{"encoder_norm": "groupnorm", "encoder_kernel_size": 3, "decoder_norm": "instancenorm", "eps": 1e-08, "final_lr_fraction": 0.05}
Rows from block 12 of the encoder of a small segmentation model, named by matrix and row number. Rows with one number belong to one channel. Each number is 200 + 40 x the weight over its row's rms, rounded and kept within 0 to 999. All counts start at 0. After the name is the row's rms in percent of the matrix's.
Before each channel's rows are labels from the 100 images, of 14976, where the channel reaches its highest value: "lies over" is the class under the peak. Only what is clearly more common there than usual is listed. The data: rendered rooms with furniture. In brackets: how many of the 100.
# convs1: 3x3 conv (encoder.blocks.12.convs.1.weight, 216x216x3x3, each kernel summed), inputs 0-107
# convs2: expand pointwise conv (encoder.blocks.12.convs.2.weight, 864x216x1x1, transposed), outputs 0-95

lies over: door (30)
convs1.195,100,201,198,202,200,270,201,284,272,199,200,202,202,256,277,199,199,278,199,273,204,197,286,198,199,286,200,211,201,279,256,198,200,200,198,200,274,248,202,260,200,266,202,201,199,198,201,200,286,252,200,291,199,202,200,291,202,199,201,198,199,274,199,282,199,201,237,201,294,200,240,264,200,201,200,200,200,196,198,277,200,233,202,198,198,199,203,199,198,201,195,198,201,199,198,198,200,288,281,203,199,204,290,195,278,198,199,261,200
convs2.195,182,204,200,197,202,201,188,205,229,205,208,203,206,194,198,199,196,306,204,198,201,203,202,205,198,205,202,191,206,201,206,116,171,201,204,208,202,206,201,141,238,140,207,323,200,252,202,204,203,209,192,191,202,207,209,200,200,200,204,56,205,202,204,164,200,206,205,201,198,203,299,198,189,198,200,207,208,201,199,202,60,271,200,200,202,206,201,271,191,315,299,200,196,198,202,144,309

lies over: wall (65)
convs1.48,072,198,205,202,201,273,204,281,273,195,199,194,197,256,277,203,205,277,200,269,200,202,283,199,202,286,201,208,202,277,252,199,197,199,197,201,275,240,200,267,200,266,199,201,201,203,198,200,284,255,201,290,199,204,202,293,200,201,203,203,200,273,201,286,200,200,229,202,296,202,235,263,200,201,200,199,201,192,200,283,203,224,201,199,202,203,197,200,193,202,195,198,200,196,197,197,199,291,286,197,193,202,286,198,278,195,202,253,199
convs2.48,172,211,205,206,195,206,179,200,234,204,209,203,210,202,202,199,207,309,206,208,206,205,208,205,198,210,202,187,209,207,206,120,174,203,199,203,207,209,204,147,240,144,201,320,205,260,205,205,208,200,196,194,205,207,201,206,201,207,206,71,198,203,210,165,202,198,206,205,193,204,298,205,197,200,196,198,208,205,203,203,68,273,202,206,207,207,202,274,201,316,299,199,205,200,202,150,304

lies over: floor (81)
convs1.193,085,200,198,203,200,126,192,124,133,201,201,198,201,132,122,198,199,130,197,128,203,200,126,201,201,121,201,188,202,126,140,197,180,201,198,198,131,138,200,115,199,132,201,194,199,199,201,202,126,115,199,122,200,199,198,121,202,177,199,202,203,124,201,126,200,202,137,199,123,199,139,130,200,201,201,199,201,186,198,113,198,168,199,200,197,202,193,203,200,199,196,201,198,188,201,199,196,119,119,202,198,200,122,202,125,198,200,116,198
convs2.193,049,172,217,216,223,211,190,200,205,202,270,211,197,195,275,136,210,270,185,201,210,304,185,204,164,226,210,180,201,202,195,175,140,221,190,224,162,214,220,190,191,182,177,235,189,192,208,246,200,199,213,194,207,226,205,229,219,201,215,162,181,197,211,165,234,204,200,214,339,236,191,231,189,126,143,206,201,204,197,246,190,218,132,130,294,194,218,207,188,184,151,187,196,121,257,183,139

lies over: door (30)
convs1.75,151,200,200,202,200,274,204,284,272,201,200,202,200,263,277,201,200,277,200,274,199,200,285,201,201,285,201,208,200,277,257,198,204,199,200,200,274,253,201,251,200,271,201,202,200,202,201,202,283,248,201,293,199,200,204,289,200,206,200,200,201,275,202,284,199,202,240,200,292,201,243,265,199,201,201,202,203,202,199,276,201,237,202,200,198,201,202,199,200,200,198,201,199,200,199,199,199,289,281,200,198,199,285,198,277,199,200,265,200
convs2.75,182,203,200,202,200,205,185,206,227,204,197,200,205,201,202,205,201,300,198,203,205,204,204,196,205,198,208,194,199,200,199,113,175,204,207,213,204,203,206,139,246,135,205,325,207,252,205,206,204,209,192,188,202,200,198,196,208,202,201,51,201,198,197,166,202,204,204,208,200,205,304,207,190,202,199,201,203,206,198,202,57,272,202,205,201,202,202,271,189,314,300,204,195,205,209,146,307

lies over: ceiling (56)
convs1.33,075,198,202,201,197,128,196,113,130,201,194,198,203,143,129,199,199,128,197,130,200,203,116,200,199,126,198,182,201,132,141,199,183,200,204,200,133,155,200,129,201,135,201,201,199,200,201,200,109,123,202,114,202,199,200,114,197,188,197,200,198,128,198,109,198,202,149,199,111,202,139,128,199,203,203,200,199,191,203,114,200,164,195,200,200,198,194,201,198,199,202,201,201,194,200,198,200,125,110,198,201,201,122,198,130,200,196,136,199
convs2.33,045,168,190,226,256,219,200,194,197,217,268,188,227,259,257,110,208,244,178,192,185,232,211,223,171,249,226,164,205,226,204,169,148,233,182,217,146,198,235,185,156,212,187,192,192,202,208,214,175,202,184,201,197,213,213,220,220,201,219,77,171,214,175,169,260,219,188,239,302,227,211,229,187,162,169,212,207,172,213,235,237,230,116,171,277,177,230,218,191,175,170,161,194,115,282,200,134

lies over: ceiling (90)
convs1.26,101,201,201,200,201,132,187,118,127,200,201,197,199,139,124,200,201,127,200,129,203,202,123,201,202,125,202,190,200,126,137,198,170,200,200,202,130,138,198,121,198,136,199,196,197,200,200,202,122,125,201,124,200,201,193,124,197,173,199,193,199,125,201,120,200,201,140,200,120,201,139,130,198,200,199,195,200,184,199,116,202,162,199,199,199,200,191,201,197,197,200,200,199,187,200,198,202,124,121,198,196,198,120,198,125,199,202,118,199
convs2.26,045,189,218,237,221,215,193,211,278,251,253,182,207,221,223,180,232,253,201,230,176,256,198,168,158,236,243,176,220,201,226,170,150,211,201,224,106,215,246,197,172,207,198,256,144,233,219,213,204,137,194,211,185,166,224,259,196,211,200,110,187,203,208,138,171,231,219,187,211,292,194,228,201,155,179,195,227,200,179,231,135,225,81,159,290,177,282,204,193,220,192,198,200,139,225,181,236

lies over: floor (75)
convs1.174,078,203,201,197,201,127,200,121,133,201,197,195,199,135,124,196,198,127,198,126,199,202,127,199,198,123,203,185,197,128,137,198,172,199,194,202,130,142,200,118,196,130,199,204,202,200,199,200,127,116,202,125,201,203,194,121,200,184,196,194,198,123,203,121,199,198,135,199,121,205,135,132,200,199,199,196,203,185,199,120,201,166,201,200,198,199,186,198,197,200,198,203,196,193,200,197,200,120,120,201,199,201,122,198,121,201,200,128,201
convs2.174,050,182,199,220,213,174,205,204,213,253,241,218,209,166,245,152,234,287,169,192,205,199,228,197,192,230,237,197,222,178,223,165,168,230,197,208,174,200,226,192,183,214,179,234,206,187,223,243,190,210,192,193,225,210,230,232,198,209,205,76,183,209,237,187,235,199,223,227,312,237,196,237,214,159,190,220,229,167,214,242,252,210,136,119,260,166,204,175,186,206,167,181,221,150,266,207,165

lies over: door (34)
convs1.78,124,200,200,201,202,272,202,284,270,201,200,200,199,261,278,197,199,277,198,271,200,199,282,199,201,287,201,207,199,278,259,197,194,202,199,202,273,253,201,251,200,269,201,199,199,201,199,199,285,250,201,293,200,199,200,292,200,201,202,201,197,275,199,283,200,201,237,201,293,199,240,266,199,199,200,199,200,195,200,275,201,236,199,202,202,199,199,198,198,201,201,201,200,196,199,200,200,289,284,202,196,201,286,197,278,196,201,265,200
convs2.78,188,205,204,201,206,207,183,204,230,205,201,206,207,198,196,204,201,300,207,202,200,205,208,201,206,203,204,190,205,206,204,109,169,201,200,207,201,205,204,146,240,142,203,325,206,261,198,204,199,202,186,192,207,200,205,204,200,207,204,54,203,204,203,164,206,201,208,202,195,202,300,199,191,200,198,199,200,204,197,205,64,267,201,203,204,205,208,273,187,312,298,205,197,205,203,142,305

lies over: ceiling (93)
convs1.76,073,200,196,197,197,133,196,125,127,195,203,202,199,122,126,195,202,122,199,128,199,196,127,205,196,132,197,197,199,127,132,197,193,200,200,199,132,141,202,95,200,121,202,200,198,202,200,201,128,105,202,128,199,198,202,127,202,191,201,197,200,123,205,121,197,199,119,203,127,199,123,123,200,199,196,198,201,191,204,130,201,148,198,203,199,198,193,200,199,204,192,198,196,189,197,195,200,126,123,200,201,201,129,196,128,198,198,136,201
convs2.76,107,200,206,222,200,181,200,201,210,205,214,206,193,209,163,198,202,349,180,219,192,171,188,201,170,201,196,173,196,206,214,126,200,190,195,187,166,198,195,173,166,171,166,281,204,257,206,219,200,173,177,186,193,185,205,207,172,177,178,72,203,203,198,176,219,184,197,157,206,195,247,191,180,148,158,188,193,200,207,180,87,262,173,213,188,184,178,224,194,278,268,179,190,190,191,173,342

lies over: ceiling (39)
convs1.112,112,199,201,200,201,125,197,123,133,199,198,199,200,141,120,197,201,127,200,126,201,198,124,198,197,121,199,182,200,128,144,198,181,200,199,198,130,140,202,127,200,133,198,199,200,199,197,202,125,120,200,120,199,201,196,115,200,180,198,195,200,125,199,120,200,199,142,201,115,201,146,134,201,199,201,197,200,190,202,118,202,170,200,200,201,198,193,201,197,200,199,199,200,194,201,199,200,116,121,201,198,198,118,199,119,200,199,123,200
convs2.112,047,166,189,215,203,183,194,212,178,244,241,159,185,222,275,131,202,309,189,183,210,205,209,210,163,228,191,170,218,201,202,165,150,207,204,199,186,210,180,190,187,178,172,243,182,177,209,193,189,182,177,197,209,221,210,216,183,210,192,58,191,197,215,155,265,219,191,211,310,241,183,220,211,192,177,222,208,186,215,213,235,211,76,153,229,185,194,203,192,162,193,187,218,128,265,184,158

lies over: floor (100)
convs1.212,092,201,198,199,201,128,197,121,130,199,202,196,197,139,128,199,202,128,201,129,201,200,121,198,202,121,199,181,200,126,148,201,182,200,200,201,135,138,201,120,199,133,203,198,198,202,198,198,125,121,201,122,196,199,195,119,197,177,201,199,200,128,200,123,198,203,135,201,117,199,141,132,200,195,203,200,200,190,198,118,200,169,200,198,197,200,195,199,197,201,196,202,197,192,198,203,198,119,121,200,194,199,123,200,121,196,201,114,201
convs2.212,045,164,197,200,210,172,171,202,178,210,230,176,201,254,304,153,190,267,160,182,211,196,193,209,183,229,178,198,198,208,182,136,154,223,192,229,158,188,221,209,196,190,210,256,177,213,240,175,190,181,196,191,211,197,212,178,217,211,202,108,191,199,187,175,274,202,216,222,206,222,228,254,184,135,149,218,194,176,192,220,228,249,273,154,279,191,190,206,172,186,220,175,209,126,256,203,96

lies over: door (30)
convs1.34,124,201,199,200,201,272,203,282,272,200,202,200,199,260,277,199,200,274,199,271,199,200,283,201,201,286,202,212,200,276,254,200,202,201,199,201,271,251,202,261,199,267,199,200,200,203,201,199,282,255,199,291,201,200,201,291,200,206,198,202,199,273,198,286,200,198,240,199,294,200,244,266,201,199,201,199,200,199,203,278,199,234,198,201,201,200,202,199,198,203,198,200,203,201,202,199,201,287,281,201,196,202,286,197,275,197,199,267,199
convs2.34,183,202,197,202,205,203,188,206,229,202,205,198,205,202,203,198,200,308,199,203,203,205,201,201,200,200,200,185,208,198,201,111,175,205,204,206,202,203,199,147,242,135,205,322,204,252,198,199,200,201,194,188,203,201,203,202,201,206,204,56,206,204,199,160,198,201,199,202,192,198,297,201,188,201,208,205,205,204,197,206,65,269,201,202,201,200,200,275,194,317,295,200,202,201,202,137,306

lies over: floor (100)
convs1.32,063,203,200,199,201,124,198,116,130,200,197,201,201,145,130,200,199,131,199,132,198,202,125,196,201,127,200,179,197,142,144,197,166,203,201,196,136,146,201,123,197,143,202,199,197,200,197,199,117,104,198,124,200,201,196,122,199,186,201,199,202,127,202,111,197,199,148,198,119,200,142,124,197,196,202,196,202,189,202,113,205,169,200,194,197,197,193,201,200,199,200,200,198,191,198,201,198,134,118,206,200,199,127,202,130,196,200,125,199
convs2.32,049,216,208,192,231,178,190,214,153,240,210,226,235,226,263,156,200,292,201,154,215,320,208,184,183,222,229,182,179,205,209,159,140,233,180,195,150,215,215,183,178,215,213,226,186,196,186,218,188,175,202,187,205,233,216,244,208,202,199,61,195,231,225,179,253,193,200,230,311,249,199,242,213,145,175,241,222,194,196,226,230,208,134,143,304,171,240,178,185,181,183,165,202,142,257,215,161